python train.py --arch="tc_resnet" --model="sound classifier" --dataset="tunes sung on syllables by a formant synthesiser" --train_examples=39062 --noise_aug=0.01 --time_shift_ms=100 --n_mels=64 --hop_length=160 --input="log_mel" --spec_augment=true --win_length=400 --targets=["first note", "vowel"] --num_classes=[12, 6] --norm="layernorm" --activation="relu" --depths=[3, 6, 6] --kernel_size=11 --stem="single" --widths=[128, 160, 192] --label_smoothing=0.2 --loss="cross_entropy" --init="torch_default" --residual_init="none" --optimizer="nadamw" --lr=0.0036 --beta1=0.85 --beta2=0.99 --eps=1e-08 --steps=22800 --batch_size=256 --epochs=149.4 --lr_schedule="cosine" --final_lr_fraction=0 --warmup_steps=2280 --weight_decay=0.02
Rows from block 3 of a small sound classifier, named by matrix and row number. Rows with one number belong to one channel. Each number is 128 + 24 x the weight over its row's rms, rounded and kept within 0 to 255. All counts start at 0. Numbers have three digits each.
After each channel's rows are labels from the 100 clips, of 14848, where the channel reaches its highest value: "responds to" is what is common among them; "peak on" is the class under the peak. Only what is clearly more common there than usual is listed. The data: tunes sung on syllables by a formant synthesiser. In brackets: how many of the 100, against the usual share in percent.
# convs0: first width-11 conv, stride 2 (model.blocks.3.convs.0.weight, 160x128x11, each kernel summed), inputs 0-127
# convs1: second width-11 conv (model.blocks.3.convs.1.weight, 160x160x11, transposed, each kernel summed), outputs 0-159

convs0.6:105136143156143138113141125135131122127122105126144121061137183137114117098117104161135139122148112147137103160087097131147143134163156182187134134146135150146118151137126116063118163146150152109117138136117176142081139148120157150149131116122148126142127134118117155157145138124148144136139135147154090199133154161115113158092137091084138140123115057124151100129145160141143129120147
convs1.6:145158143107095126126144050132140124167113101067142098114130128128125072126137074153104111142097133115159163122201117072108130127137133125082134147134131131130137118151121146160127130149156151103144119185119126140141105120168127153123140126144116129145111128111114124135115109076126110121085140130166119063108119104173129118096114119110145129142125128120069120111107140128136156124169128089127104066137125133173123138128113114146135161115145142079127111123154099117107135134128118
responds to: the note C# (72 vs 28.3); child-like voice (71 vs 24.6); vowel: /u/ (59 vs 16.3); first note: C# (41 vs 8.4)
peak on: /u/ (58 vs 11.6); /ɑ/ (29 vs 11.7)

convs0.101:123140125146079137129134131133105075126137112127126130115124106146160105141126130163113113138127134150094143124148095145120115118136151128091035133157089088136125127134132042145136115125157140115163162132167137133151106095144096103142154150131051130154135100158122127127058131172144132119131086143165135110126101138150148136110142154168130131133136131133127148139125114130130136145140
convs1.101:143161151152139149128108139143117110116112128116137111152137144158121102110133138127142164084184140137115145100141166086161133115074110139118154095154163171145133144164160117141131103138117144121121147130068100150132155070122110152164094131115137104133153139109142150075141132110134092165177109117120110111104139148115111079126156150157142145132126119133115113132150146158154148155167133162139106133176117111140145142048149132109124124150148136145121147088121165143117084143092122
responds to: vowel: /ɑ/ (51 vs 16.5); vowel: /o/ (48 vs 17.1)
peak on: silence (77 vs 20.3)

convs0.114:117145157123113154141115144138158164164159125161149178140129178124112135150169071122123122145151134134163101134129161176162154149144146122148151120146133118146109112139132149091113123144142140148135131082124053103127125159101112151150159109147145142134113142132150148111112103147180174108139118163127136102155166124127124151125143156135169135144165125125110147086092178124146143116155
convs1.114:197112135079145108162147140127102119123157119115139152079120154108118141101166151126128086138162097093066154131191123105076112125157148114167111090149083150111137141128128162095111140131101121123114154149154167132118126097133122125094111098127117131130143123156126112119112134120131142113161092114110158142090085121147119111111135136130121130098149119144096144125097104140086101133110127132122135155141187144127129073141144173154158113152131115136146113125181142113140119112133173
responds to: the note F (87 vs 27.3); vowel: /i/ (67 vs 16.8); child-like voice (60 vs 24.6); first note: F (43 vs 8)
peak on: /i/ (65 vs 11.9)

convs0.132:113142158142118131139167151144153138130143160133145149146120129125109122128141148114139106140102127238081139138137161135162108146132119125180047131149150090136139153108150091120127139145167130159151145131122121138130143128135133150118140124147073139140151131116131127128066170139134136121137139125163137138091105115123210165092119142124140133145159119154123143136125128113129147134130
convs1.132:123144134173152147129050129148162035125079084128101153124132059102141138129130132122150115113156141126131146098128109145133131136041133136112140157135130129127127137128134140133072113133129142143136131141110136129132142168138120128152147127123139100153158140157154161115080137138124112111173134053142159152146104140151139146137134106157104144083140106160140118144116126136137109137118133137133134144140084121130148120085146119154144142109136094139135119138158136132132120159073138
responds to: child-like voice (70 vs 24.6); vowel: /ɑ/ (66 vs 16.5)
peak on: /ɑ/ (47 vs 11.7)

convs0.58:124138123149121136122142138134118097154150123123110139126146148149141130127142134127134147136084134163052150141131157124110117156130128130147011145154120050120127145132146090148143127124165133141125140127101129123131148109132121140135132131143063139150138114150096132118091131166137119159122127141191141136104064125133161134147135166124146132149166150122136142140142121114116153146156
convs1.58:117151137134135132107071150141160063134091125135123079120119116098108139114115137140161134099146096141105115071141145135132112131049120132142137159145156139138129141126126130127111080128148147151117152131082129133160128106146056137145092133118133112131161153135087148101131095134119128128179135070144120139118130170143142126123161131128136143066136121116127122128115134162148152156116131159126123156126131108128148134055154150158146135138149078123114134143132171130140078138103140
responds to: vowel: /ɑ/ (68 vs 16.5)
peak on: silence (64 vs 20.3)

convs0.145:132163109135153135124152139175122111136135129140156126146125133069151157092156156135151148122137122115123149095121134074089078105135129147080161142110134159104099101152136126111137094132153148142094128076117105141127146134174140131119114138152159149124143126115155143144164124144094103130125183135151126117139056080104116118129130099084149144130114142081143120147147088100113161133124
convs1.145:121108129136099131149046145137125126112129144125107124118118121103117145117100140132133146080148109124163112104127126154137143125151133143133093181146154168132130134118151124119068150123123150147112081141148151137121131137115144112078146102144096096103148145122090150105132082131104112093166119098136069141150098138122139138147161150087122147137121148090146126152121114075145088137133096174136145114127133136136133113132086110095096079128148074144118127140158158075155106102145156
responds to: deep voice (74 vs 25.2); vowel: /u/ (56 vs 16.3); vowel: /i/ (43 vs 16.8)
peak on: /u/ (39 vs 11.6); /i/ (30 vs 11.9)

convs0.146:101107142136069151095130177144172130104127083088140148092111097141129140173106108163071201106137134053136142142153120077150128139133144135146148126139096135136114165118135139108129087144117125160123147146131125157138101129106164115119112112123144135147135143121128166147112118114160104134095118127188116110148163159143123116155163093131127141139117135126124110151096136136129136137129
convs1.146:127133126121105120167142107134148146108154078146137122146129092118129161143141142123080101124094145136159091141135119116087120117149114132050150129141119106121089127127126135113121120182203145137156133101134132123139105130132144136135123110176158141155116050148127125136138140160132138153084160140178143106142127083152109130097143133111113111126117143148179122129131132102140155131153142123100125120137120112137107113138119134124078141111092145112160133115061097082126146067138126
responds to: the note B (74 vs 28.5); child-like voice (72 vs 24.6); first note: B (47 vs 8.7); vowel: /u/ (37 vs 16.3)
peak on: /u/ (37 vs 11.6); /o/ (35 vs 11.5)

convs0.79:134125133150114138115112093116149110128142135165130129144112138158174148117179142149120120133156151177157140169141157069177117099122142138074142147119132159139070126103139084131111086139151138109125139072119093141107149143156090155113146129129155143154101143136129113141122155162144091171123136139180145148122098096117123135132161143129101125149138164111122125146122163113134182133138
convs1.79:080109138161117133109076149145103119159150106119135159120107118115142131146059137140175134097181130136094158103125126147156136127136119155165103148150188151115150153125114127140089141126120114129119132141118143130113136129111069127117130140090146113162155121108117203099125091119125103128197102096123092174148131120121114123123124132100087156100140109108116125131149128158143112129112119184148137126167166100152111114140104162125151121124155076113123132134121152108148124142142150
responds to: deep voice (65 vs 25.2); vowel: /ɑ/ (60 vs 16.5); vowel: /u/ (39 vs 16.3); thin (high-pass) (31 vs 12.1)
peak on: /ɑ/ (45 vs 11.7); /u/ (38 vs 11.6)

convs0.154:113147189140082164118168089150143067180130142169158137139132146126109130115162110143072124120117127197148140129148142140151135122108141111147157131145128149105132159132136139140142179139146138095124149083117177141143127151123147144140133108150162139092116166164143171134130090134153093152092129142108119146143132127125113170125148115115113129176141133125150137130132184118132129132123
convs1.154:117141146128165138179141115053126143088147143135118131140128124128107113144151130113153079139100154126124054112112095131118149140160132113110124129122088142126159128112129127144125115108096104136125133064128135149094107095195158085120133150103112134119132164120130129166118137100173126134102134127109149114129146100173185128108154124147143097136145127109133139067117132126130133135162121110125120086104120125134122086144122115121163143104107127161130123173172102172114111161139088
responds to: the note C# (99 vs 28.3); first note: C# (62 vs 8.4)
peak on: /ɑ/ (31 vs 11.7); /u/ (29 vs 11.6)

convs0.42:131119146118101157096124134120141065174140114180124100147143158133138134161130155148139101093118128126146091160164119144140128125151163105133147154161143159140171115160113166051130126165118098118141160086103083148112143139134132127118125119136134133134133138158121109158171108108148181116128133153136165094152159097128129147170149126132124139130095112136117087120096100099119110146154
convs1.42:137131059136101095134164064049145130135132087135122119136132074141102128139140112105147092168158115086125150100147120145093133135147136086130123116125143144151119132126130164109122141096089116143120145141155170139148140125122135087127132153087116135147122110125112126116118110135118113077165129157091134116116109113102130149151121110106120088131110151137116105130150124135118142142139100164095098081100157125162137124122136177156156134051137133122133104138120148135097161095155154
responds to: the note F (82 vs 27.3); high voice (54 vs 24.8); vowel: /u/ (39 vs 16.3); first note: F (37 vs 8)
peak on: /u/ (39 vs 11.6); /æ/ (35 vs 11.6)

convs0.147:118176174109110124130164093104153119185133116148117141145136140151123139133134132133094120115136107168119147169150109135155155107130145152179149120127118134132098121164143166133111150145125148133123139121155172167139138112161121147129114152114144151039102132112113175125128101132118132159109119146083142173126127095134121186143142125098146132151080176151133126116102117156150108126145
convs1.147:068132118139150148144142144071161151156129122141130114106145121139133131132151123110158102109064154127154106146091102086095145168152129133161143153111160128099094135138142130113152121121112139114147125093100126141142105125207096098143137144116125149121129154113119109169130135136187126170059142149121139145139152168141161124117154123113121098132131123137106144127150127133131129119166126127097104134111112098187111167134111066144158140101128123172133122167117095108125136149123102
responds to: the note C# (76 vs 28.3); child-like voice (57 vs 24.6); first note: C# (54 vs 8.4); vowel: /u/ (41 vs 16.3)
peak on: /u/ (39 vs 11.6); /ɑ/ (36 vs 11.7)

convs0.33:085066129053107145151135113132180125150122120137125128126138132121146132161145125099110124136143142146145112140128121158146119135119143170147157127095152128123108060162178141116132095125129145165119146111153087162117151116152131132125152131079130063149120144122130106166143158126110182152119172159131143126132153081106128111124143125141121154111121144102164123161108146155127133152104
convs1.33:116136076135106150142127144090116115150138082101148124119126136125145187119132119164153112115084149144136170140150116138122118150122097120149138152133135102119137143123158173115150141167127154141145124168145153134153101134090139145119117138177140129093126074114123114161131140155048113119070124141122119162143133098096085104123096152124103146138103140175164090172134127130142130135118102095145111148127112149161134159139127120086137146116088153168147139115155077123125138121122170
responds to: the note F (73 vs 27.3); vowel: /u/ (55 vs 16.3); first note: F (48 vs 8)
peak on: /u/ (54 vs 11.6)

convs0.15:098130133178128146139107117099124162143133105136126150123158147112155132148158136112161167092128148119141129133154118123123112098139121107112137141137116122101129154083122116138210116126112151131107140175137142128141158139115117143107032118153133173130131153093150130165113144067098113141140148110126103163140136083104146123138144127094146149137144133151063114112146128131141116136085
convs1.15:160147154105135139090103119158108122111149146091115139129141136140127111140132181112074143103132136111130143138072104144189100118137122131140138138140104105140142114127133120159117147102109089143129130122134135125142142140125144085129142089127145136153143158135154121133135146115069117140130149100021083125137128100193126128135103140131138111146132137081139095138129141122146103125133130165124104060134113151136118126132124123109159109042150128149136133155099139169129134103119139
responds to: vowel: /ɑ/ (49 vs 16.5); first note: D# (38 vs 8.5)
peak on: /ɑ/ (49 vs 11.7); /u/ (29 vs 11.6)

convs0.148:130105102128134161125132117126091175127120128126145139107087109162136157132145132108134152118109153155147111122131098154168138148149130124182185132150109055135125131118145074085147121153118143121128121124124133133147142174143075126093139146101115151138143139161103112128062137161146125131118135123145128111172161139068157150128138165175140132143116116152152141127126124151157177143123
convs1.148:166134170166115138134121141159121159150148111138134135116119098111106110125147121139136141113170112136108165103147136063114117132158073130133104086121131162098139102127146137091113091154129152140134131174094127134116140094140085135126138120123098131162124142163126159098060122156168125116180057084119157098146120136152122080125145093156143135156159135176116132133088123136136143141167113143146149138129150078129142129104137133144096122134134097108111125133139159111105111160107142
responds to: vowel: /ɑ/ (53 vs 16.5)
peak on: /ɑ/ (48 vs 11.7)

convs0.41:072161127144115151107153141160143158099175140160152136125161151130108110148113102105158126120138153128147158143140136161156123118145124097135139190157097130103154147160048118141166178140126138176107119111132149135118095167147134150089152152156142133126126133126153148124141101114107090136129184129137118146151127116115126130121157141128158140162124147149146140137173124169147141108161
convs1.41:113141166123134128152113164179125142094130138208110093127121111136122068132115097111064201119107128140132122126096134116138163141143155102092137127121137085124079115129125119072136163126155093145135103103133107117160147150162120122137138046144161135119120161154118147122102134158157119121110124116135133079159145153161131145181140130136144125133138140120179164118119148093160129138128141109122156157117119155091116119137113135121146116150133106121143128143126128156153120134129134
responds to: the note B (90 vs 28.5); high voice (76 vs 24.8); first note: B (61 vs 8.7); consonant: /d/ (32 vs 12.4)
peak on: /ɑ/ (32 vs 11.7); /e/ (29 vs 11.4)

convs0.106:138130096127130148143124126149119133172141051133145149138081149091096144088143156131122106133124165054106141132153124061143132128136150120111079140127153095140149147128130110126152156139143135146134137129144140121128124164123134130139133144122128118132096155165139136151134135138133040124140149158089126130144121112119075100166149121188151140134140123093125155134116150136140103142160
convs1.106:093092131098146092136161100124111091108138158140147138157117145104121148124093148141127146155135118136141132135105134075137108119123138128186123129126140111133114119118128169171128105129137127139131136139139141154142129040117152129126074109121116124134108140017077132116129093133129118093156154110129133135070139131118163094107153156098108138110099109062113148143123138117113128130098132133097143147160152128150150130088159135130159123136172144126155135132137149112142120122156123
responds to: deep voice (64 vs 25.2); vowel: /o/ (62 vs 17.1)
peak on: silence (48 vs 20.3); /o/ (28 vs 11.5)

convs0.100:068140125098124156110086160133118155133125144114139148109163117097097109072092125162075108116141112145174163076127148119136097134134146157138146133139126106112157156156128118135077160137125125150131108127119144129121112150139096133143148117131128143114102134135147144154114133071166090151091123127179085117128161156126055106139126122107175146133123137113118135132152122150153111149146
convs1.100:119156089103094127156154090116119116138135106156127128178124122131146105092134092100109125172149121103127121130152111089107128138145150153098129129159068118104135143128140119121142151150148114137127128083139131132159111140161138103101094096140153106110115151106136138119148099142102136129139137124155157099124093086136123078138091154113110133094110145133120173110183109078148129145099118138115126105159131142077119135154143173134137171099079116071148137131157101159141076094156143
responds to: the note B (96 vs 28.5); child-like voice (82 vs 24.6); first note: B (60 vs 8.7); vowel: /i/ (40 vs 16.8)
peak on: /i/ (35 vs 11.9)

convs0.71:125142172151138118146159146111122084140127144137126140141081114179147129153141161109144156109159141148125142154138145159128131130141128136073142128152162175088154144132105106162115142108133160105151140156153133163152158128133124137165159131131120162116087094153155113148123112152145176128135140147125072145099115108093101136119161150157155085137148106175133137119150133136107122061154
convs1.71:125155114150106108144142128097125153111114149082143128168147170143127104112120095120125053141136116133105121077165141110120068119114106142103116116150170147125113116146168149138149110136146092144121088141126129123131055152126128107125149126120111138100130118098153098124138150131137119192135130136165079131096119138131101115127153123091157149137114130125146154070147138102175166145131144124138102127174093129156150110115114143111110115171160129134172125077101125104132098118145145
responds to: the note F (85 vs 27.3); vowel: /o/ (57 vs 17.1); high voice (56 vs 24.8); first note: F (35 vs 8)
peak on: /o/ (49 vs 11.5)

convs0.18:105144133136157142132173107151123122106138096125150147145138147129122154060122125110137136142119122021138135152161154146142150111148117164146133140144136098122139144123145058121139139119127144112130141087121085129143134137110115149121146146146143124107101103175145139133115134112104129109134148162035153120148094134111089105137139139155123114135148141110133158141136139104164093146144
convs1.18:134134139121120108145147139130150153110117146127161066145111143137153149102099148102161122132137141090165127145172163105126125121161101129107111077144103165133100126141135133140162163116130128158129138155144113066076136137141095134081126099144155154141093138080104112133112105155121103159162162152133153153105132137126119142129137152105140138146097125101122155149088114078135172108121130148131157146183166099117180127109113132139161118111126123155154144137109123125136063095157140
responds to: vowel: /o/ (72 vs 17.1)
peak on: /o/ (70 vs 11.5)

convs0.48:109134129083163136153138113174123133146131127096133108119089102097118101099087128162191104134145160121129096090136091143147120063131125173108146156151117134107174148139161155115113135132141132144130112113147132108152170122146127144158139162176134075150144143134143114198140133150111110166104178144139146144131146088115120116124116153152132122124136133107149129155106132117129155114092
convs1.48:127108082155151134152146135146127137154130151113106107150118135147153103127102052142129095150136131146130122127104147120148094133160130118096135113139146122130140143128141144116109158139186092155148138146150125111090106125100155154126121133140159154147155097125141154143145132138082120125141142133158096151139149121145133100138172155121082128122106120095117177082132110144148116143103141151168146182115156131133135026142140162144152129086073134142133135127157150142174138152148140
responds to: the note C# (85 vs 28.3); first note: C# (71 vs 8.4); low voice (57 vs 25.5); vowel: /ɑ/ (57 vs 16.5)
peak on: /ɑ/ (57 vs 11.7); /æ/ (40 vs 11.6)

convs0.69:124140137138098133144130137131133137084145101124148136130127140119156115088135133146114142151111162061137130130168135112137188124130139127165086138121152112160118120107127143149138132145153140127146146087142116116141129147118148129159128138151113140141103134136109123143111146145132115109130149162000134153114134081140096139146152107174151120145153131064136139145135139097111121137150
convs1.69:136053152155119119141141133147138114131114141137149153126079134128110143105130158139130133180166129137107140142138135075142136110111121141130116083123113142127147130121130131153124144129141157102158126163098114111133136094131109125099066134110132088136076152135118127107087100129134147092176137091127162139044119145127146075139138109156145135083113147093111134127108098091090129089140119162134138156114166132121150134099136158153132108145161166133175121114126173123110104129141113
responds to: vowel: /o/ (97 vs 17.1); deep voice (76 vs 25.2)
peak on: /o/ (63 vs 11.5)

convs0.44:075149135144127161114117119050115138126122145131139116131139126099139156124120091133083132151162161122179161122133163048137097134133135117142162135126110177136134123125145171153113146144117141132115093134106158119120161169158134164136128146151170145151085151110151111131132175161093126119161120152110135153181145130125091109151126139119123138154130143114151167140120133095130119121140
convs1.44:127153130121140117120125159161092110148172161120095147137115132142134139126087121131172113113167108123131158105167134147127143084171142099113113107112126160116135127094106161149145153112127115130156098169122120105115132089118168168098119108131101102144110146073116167139115129131124126129163141097117120133113145101145164115133101116191165147123110115076131115117171110059100108102135114176131147128147150141136106126132095133101137085160131158095134132154139137136164067117135163
responds to: the note F# (90 vs 28.6); vowel: /æ/ (77 vs 16.4); low voice (54 vs 25.5); thin (high-pass) (43 vs 12.1)
peak on: /æ/ (73 vs 11.6)

convs0.64:135140154122139124128122157160154109115130127141143155148134152149123130110118159103152122131144085106173125153137126142113094121105120138061153134139140159106112138159131061112121112148096081156107090087148090124092167141114121131106093142135161117124144146117147130152125102132117118125141181133088144146151096127043094119081108121102138159117109155103153141114164102120125116133116
convs1.64:119088117151173133157083143182075108125159119126119098137149170128141121142146133115140147062167135146111123112135150106137111126146081130151116103121101149095134157122149150127130155122147126083085141148146148124146130103081134116129115133178122112115113104130127155123160112138113147121173125131099139131099156130122124148131154102121154147096120158116153113124140126116179087114089106174148147151124151115170154120171115158056078149123140158148112121131143165102116106126142142
responds to: the note B (73 vs 28.5); vowel: /i/ (60 vs 16.8); the note E (59 vs 28.4); first note: E (33 vs 8.4)
peak on: /i/ (60 vs 11.9)

convs0.52:113151121110127157112132075122141155054122144129120085107139176118123113064107134104119152127140122193140176135174134192121124144161144202114155114134131136130098154123124122172143111146136136132144143073117101157163126156137141130133078127126139132135125125123148130155136135103136106158148121153106125138126130097108116103120161100115116127115136084087136124132127153125137153125138
convs1.52:163160136151104144147150159101125153122126094063131107125132100118146151135131148102118135137157123119118142162153109134140094127162120155059107132131113146103102139128118048108122142082095128144141126132120062129131120157079125165138131101142141119147151070163127089124123113094114100117160130114081116117127116091104148147158059131143137139110119140121176080119135122129131150125099104156122126119133154130115130168120127170129136100089104136122153128104155145139124151153142128
responds to: the note F# (99 vs 28.6); first note: F# (71 vs 8.5)
peak on: /u/ (28 vs 11.6)

convs0.85:132091125118122141117131157145106102173137151162138124168126054147115128147156141152129100115126126092105159149179133156121180165107132089102137143104125141125107141136151125203125129111150123164135125121127107121088146128148133152129125167130131159148123123112129073123134153127111107161156148125151128142130102180122125089147122134065123150107148167150145139146093154113135169143126
convs1.85:138144125141138154102131137131149170163112090071125135104139106108163120112133104153140139128112119111139190132166137135092140086134120131125148151149115106132133158131122163147132097096110160145157113179109109131113137140136092172127173136141116128128107127122108119139121118110122135143121158107113136025106099107138126128130121143119145137127151147109051136140115121143087152147187117137070106115099127140151136144088088133128127157133187135085134132138168136117118124126115123
responds to: the note F# (79 vs 28.6); first note: F# (28 vs 8.5)
peak on: /æ/ (34 vs 11.6); /o/ (30 vs 11.5)

convs0.122:144059149123123154105139129136133120139105101125118141135152088146133144123144122150141128139123110140158168136073115130140098150121158081128144152161126144107138132127138147140130164128136148092128152141123152183131142137134143121070162118103147114081128117137149142137078114137126099151125128151123141209135149109073142135205135119134124094114130180129153129137155159127150129099152
convs1.122:073121152141126120126131121115137136094128135099145133120138121141133119103165125163175092130088121125121048142144129114157108182123119135147141121147151152149196137131134152143152148086100150126098107088138098141106168141146131121102126149057149137129144171145151143144129155109133143133095152143137137102130153100145165126081147138133150101141169104143108147083118137140087136120114146113153113088150143134094122097132113140121190169119156114148142107153119099162126118142152134
responds to: the note C# (81 vs 28.3); first note: C# (47 vs 8.4); vowel: /u/ (37 vs 16.3); clipping (36 vs 8)
peak on: /u/ (34 vs 11.6)

convs0.158:098120109113130151128126146119151151136088112147130152157166143130129102127141143139066184106108129127133165126140130149112051139142093138141139149108093134123118111150143121091107070145150130160134134099133125145099145146108114137081081124146136081129134129146151163163118130101119189158146116117117091097154116167131143109107113134141137161130110152116175130129127129114153131180092
convs1.158:138145095119119099112101093092143148143110108121143115143119148150111142138119092084133091124169119113149173153139107125089081128132135128157130143126167116135139097122146138093172123155165088141117126167142105112117121156089131137124133107161147110181158062156141134105145140117088113108178157125169114157156133065145088090141074135147118139124133142123117165136139124120120132134130129143148094176113135134154133069133128130127107105083120126091139130076129149131134135119108146
responds to: the note F (100 vs 27.3); first note: F (73 vs 8); child-like voice (51 vs 24.6); vowel: /u/ (38 vs 16.3)
peak on: /u/ (36 vs 11.6)

convs0.136:148087153122065123167161124170131142100109148111146124148106123167133120131078085141058120185143163122153134111137128119160168135138122107116137114148108138158123115098159146145136108133122107105114144106161142110135117173126128137147140110101139087168151138135139137098151144160133157138166098162154117167139170148144111143138123166138151112088135144139126125129105166151148153159151
convs1.136:131101164145141069158130135108101138120072110165146127099149110116144109115119156096126135122156134105135146112079101149168148130136135132121099104152112133131117117166144116135149084128109142127154137140107120134136159157177126107138133158130136154104142177109125070123081147155199132141161121136108132142145108174113121133132115108106169152132139114107082145108136136117120133108120153135096120107098082159086102138078116119145135101154201137128133107156147154152098115111142109
responds to: deep voice (97 vs 25.2); the note F# (63 vs 28.6); first note: F# (53 vs 8.5); vowel: /o/ (38 vs 17.1)
peak on: /o/ (32 vs 11.5)

convs0.150:092111124120089145101116148139132172120155127123157131153119167134160118161144108124082159146124129143149128143153155161148174161090150118123130071120112140151162128108106159148115127126122137090143139151106144169143085160112158136141117111110156134152164106124140130154162135118154160154171187167135106138151151133148124140094113179164141116130122089146107138090107138114141149168158
convs1.150:164143125124074149133092082090178154134158108137105145105122093131122135147154141087140077118107123153099144079080121148117081131163143110135146141124156140115116103081135113101104148119139165152159095137150141098150110107136136091108152159157116115118125105121134127140086122126144153122120132142121147105139126112121133144100167110142127115150139157168111131127106108120158138127163138114120144119081152096130113064162093092102105150131114072129129141133135136091185135159098147
responds to: child-like voice (75 vs 24.6); vowel: /i/ (59 vs 16.8)
peak on: /i/ (53 vs 11.9)

convs0.125:143155097144167122138151137193120138144149139119110107149150113138136118118129150133120100160129148149144104121142135133144131144110102095143134133117141159154122060137130177162131173152129089149119137147141147120128144161154131173174163131170131158135071129147120097158124138121123144123029148152146117171140116118152107141122148159140148099142137137090137151127090140113121143126152
convs1.125:106131104167156118126163103137118127144108111138149099132129105134128136129116135126148138130224133138099141093150133130127138081143136131122095125119098160127146153140157144100122123127134121110140118141101113151136141135107133142145128150132088122133132098095147130100038127131115116098228135139124130132149155122152137156149118108149084146135128149074141104143139146148122130122085127200149122104138152134150109145098124166153106138148125155118126125136116187084153131099121127
responds to: deep voice (98 vs 25.2); vowel: /ɑ/ (37 vs 16.5); first note: A# (30 vs 7.9)
peak on: /ɑ/ (36 vs 11.7)

convs0.61:091161180148131137107157198146146165080133135157127146162103125148137144120158109145120184125144152129125165186130116085142141103115141159154135123120119161156094152141119119156106111163140133158099120127123142175137112127106125155136134123151133077143093122161127121153144170105136154158110114125126150138149123200109157126137145127149142099137134135147151122155144152146138156155145
convs1.61:072124102126121135098147113106154146153137094118130119118140097117108081133126102143188128154115139130112131141101115153129141155119096139150125153103140150105101139148120109096112135173197136131143155135110107147130151145115139098135132104147171137127134070116112145133149141211143104135107142135176096102118133166113126130123121121133110120138147151141164135132123138181144110121158130120165129169113108115161118088126127136127079175097142121117146112092046105117108144125135158
responds to: the note B (96 vs 28.5); child-like voice (63 vs 24.6); vowel: /u/ (42 vs 16.3); first note: B (37 vs 8.7)
peak on: /u/ (42 vs 11.6)

convs0.124:123111062137116144113176137134102182137140108145118126170182108108116138143101118118111117129033158136120131123122127144126150133134156148160078127138108037131130122146132200153152141134156145076128142126120142108128125105151121140120138113100071126088121124099145115138116133160105145153098144133140136116159127150124144135125113134130141142119106138116128162119138123122138137127121
convs1.124:162076143146152124160063154157099099129152130128144129136133107101117142142129119090138081083140132148097122131142121068171134142118086158123125116135121100076143129133128134152133116134120113122132172148107126142131109097135087142124119105131120146139148127172126143112121149152119172122154102076116184136169146107116107136149128119101110117138154155158159121139085134138137102161124118173143147134160105078147110144129175152150139112118136077124082142124162148130142128106077147
responds to: vowel: /ɑ/ (96 vs 16.5); child-like voice (85 vs 24.6)
peak on: /ɑ/ (52 vs 11.7); silence (44 vs 20.3)

convs0.93:154138102089118148155138145138091142106148140142143078143081129121137176158062168115117153171146129170130118123134160057138124137098151131169143074116115145132143147151178137118075156130126113138104116134143155094118078137141113131152147127093127138139149125127135079068133139167123097162144131121128096119136152103125148157130135144152122108145129134142144144146122118120121123145131
convs1.93:081121165149110115103136096137112114124157130140093143142121122142102047136131132096141126151195129122147097129099131127138153123138138103131078121143152145116131127100153156075138134131122094141073127107146101108109135136131146095121119121090122104160151132180133100140107110107167133095194151137109101102142114114142147159127115126101095128136164144109063130100120121120139110148121086158116147101142145121073131101152151170152127128147145135100152127105151153121140123097160137
responds to: the note C# (94 vs 28.3); first note: C# (53 vs 8.4); vowel: /u/ (50 vs 16.3); clipping (30 vs 8)
peak on: /u/ (48 vs 11.6)

convs0.59:180146088131114161133094148111145117131115169083152129141098116148118104090103141138121118110132081110117130097120154113140115129168136105129116144117095126149149136162117120123138109167130151140111122147123147159122158148120108114148147134101125125148130167108160149145110108162131118081156155153119142169137118128178109101172014100115149158130132148148095146144131135149134134115141
convs1.59:153150111155124137128087119140144136142104136139148126137127152130117103100159089126125162093157146134138148147134088140090126144143148100131132141129162055102114133128132152109115081136148168134086051138125129144108132138162134129129152130144154154136128115149115105123110132142146157086163144149138108136155126148123132139140145108101173103159111131137118099130115124075160147121160153142108099118086115117124118130148058136088154134145153089092116138124149126142126138140029112
responds to: vowel: /o/ (45 vs 17.1); muffled (low-pass) (32 vs 12.3)
peak on: /o/ (40 vs 11.5)

convs0.21:135145110136135136150123129137145156118131133100147131150108146064146142060147106117128121148114174069071147119143130116141143123135112127153110136119146118150108112107147181148127120139170126132125156098132140130110148147151177145114140143157050142143058150076150121135130138138144075134130171117082119147126114071148113114146125116145138139166130142117141134149132132126106130135127
convs1.21:095128139114129109108150122119114122134069125129135143096102120120133130096144141146133124179154134116141126152145117153121141086114153138137082120141142117141149126153127126116147105114131132141134026118123139111153128120128135138094136175139104117106088142103144132124087110122156109072167128133137087138101143126145144153117148137150136145147113120080142142144129133008106095128159153125146134140155130171143127129087121113151107134136142183165164141128125154123145108113114108
responds to: deep voice (79 vs 25.2); vowel: /o/ (43 vs 17.1); vowel: /æ/ (41 vs 16.4); consonant: /t/ (34 vs 12.8)
peak on: /o/ (30 vs 11.5)

convs0.127:151099128128188130117163150110106140130126155132153119140122082099169164138163127146104088132147140157133148121098126099099125168142154143156135118130110073156156146146118129103153169130138154105138146148149148114157118129154098090111114048076151077113129143083147136115128115153109140141135095141148150111139138138092149120159162160136134150114111089140163128121122123145100114115147
convs1.127:141039131120132059149136084124104080127131124135105130126165072146105106110145114105155120109159137108133143127121079138143134111134145105102111134122129111107141112123114132102142160150143112118118160140167107125161153106077128149138119100128165133125144107156154096134137155148117146134166133098088175133170122097132142148141104137123056082103140150132135135129121128134153113132098143174141116126153122130114121147151158130132124114118134106064133115102144126156166173114152158
responds to: vowel: /ɑ/ (38 vs 16.5); vowel: /u/ (35 vs 16.3); clipping (29 vs 8)
peak on: silence (82 vs 20.3)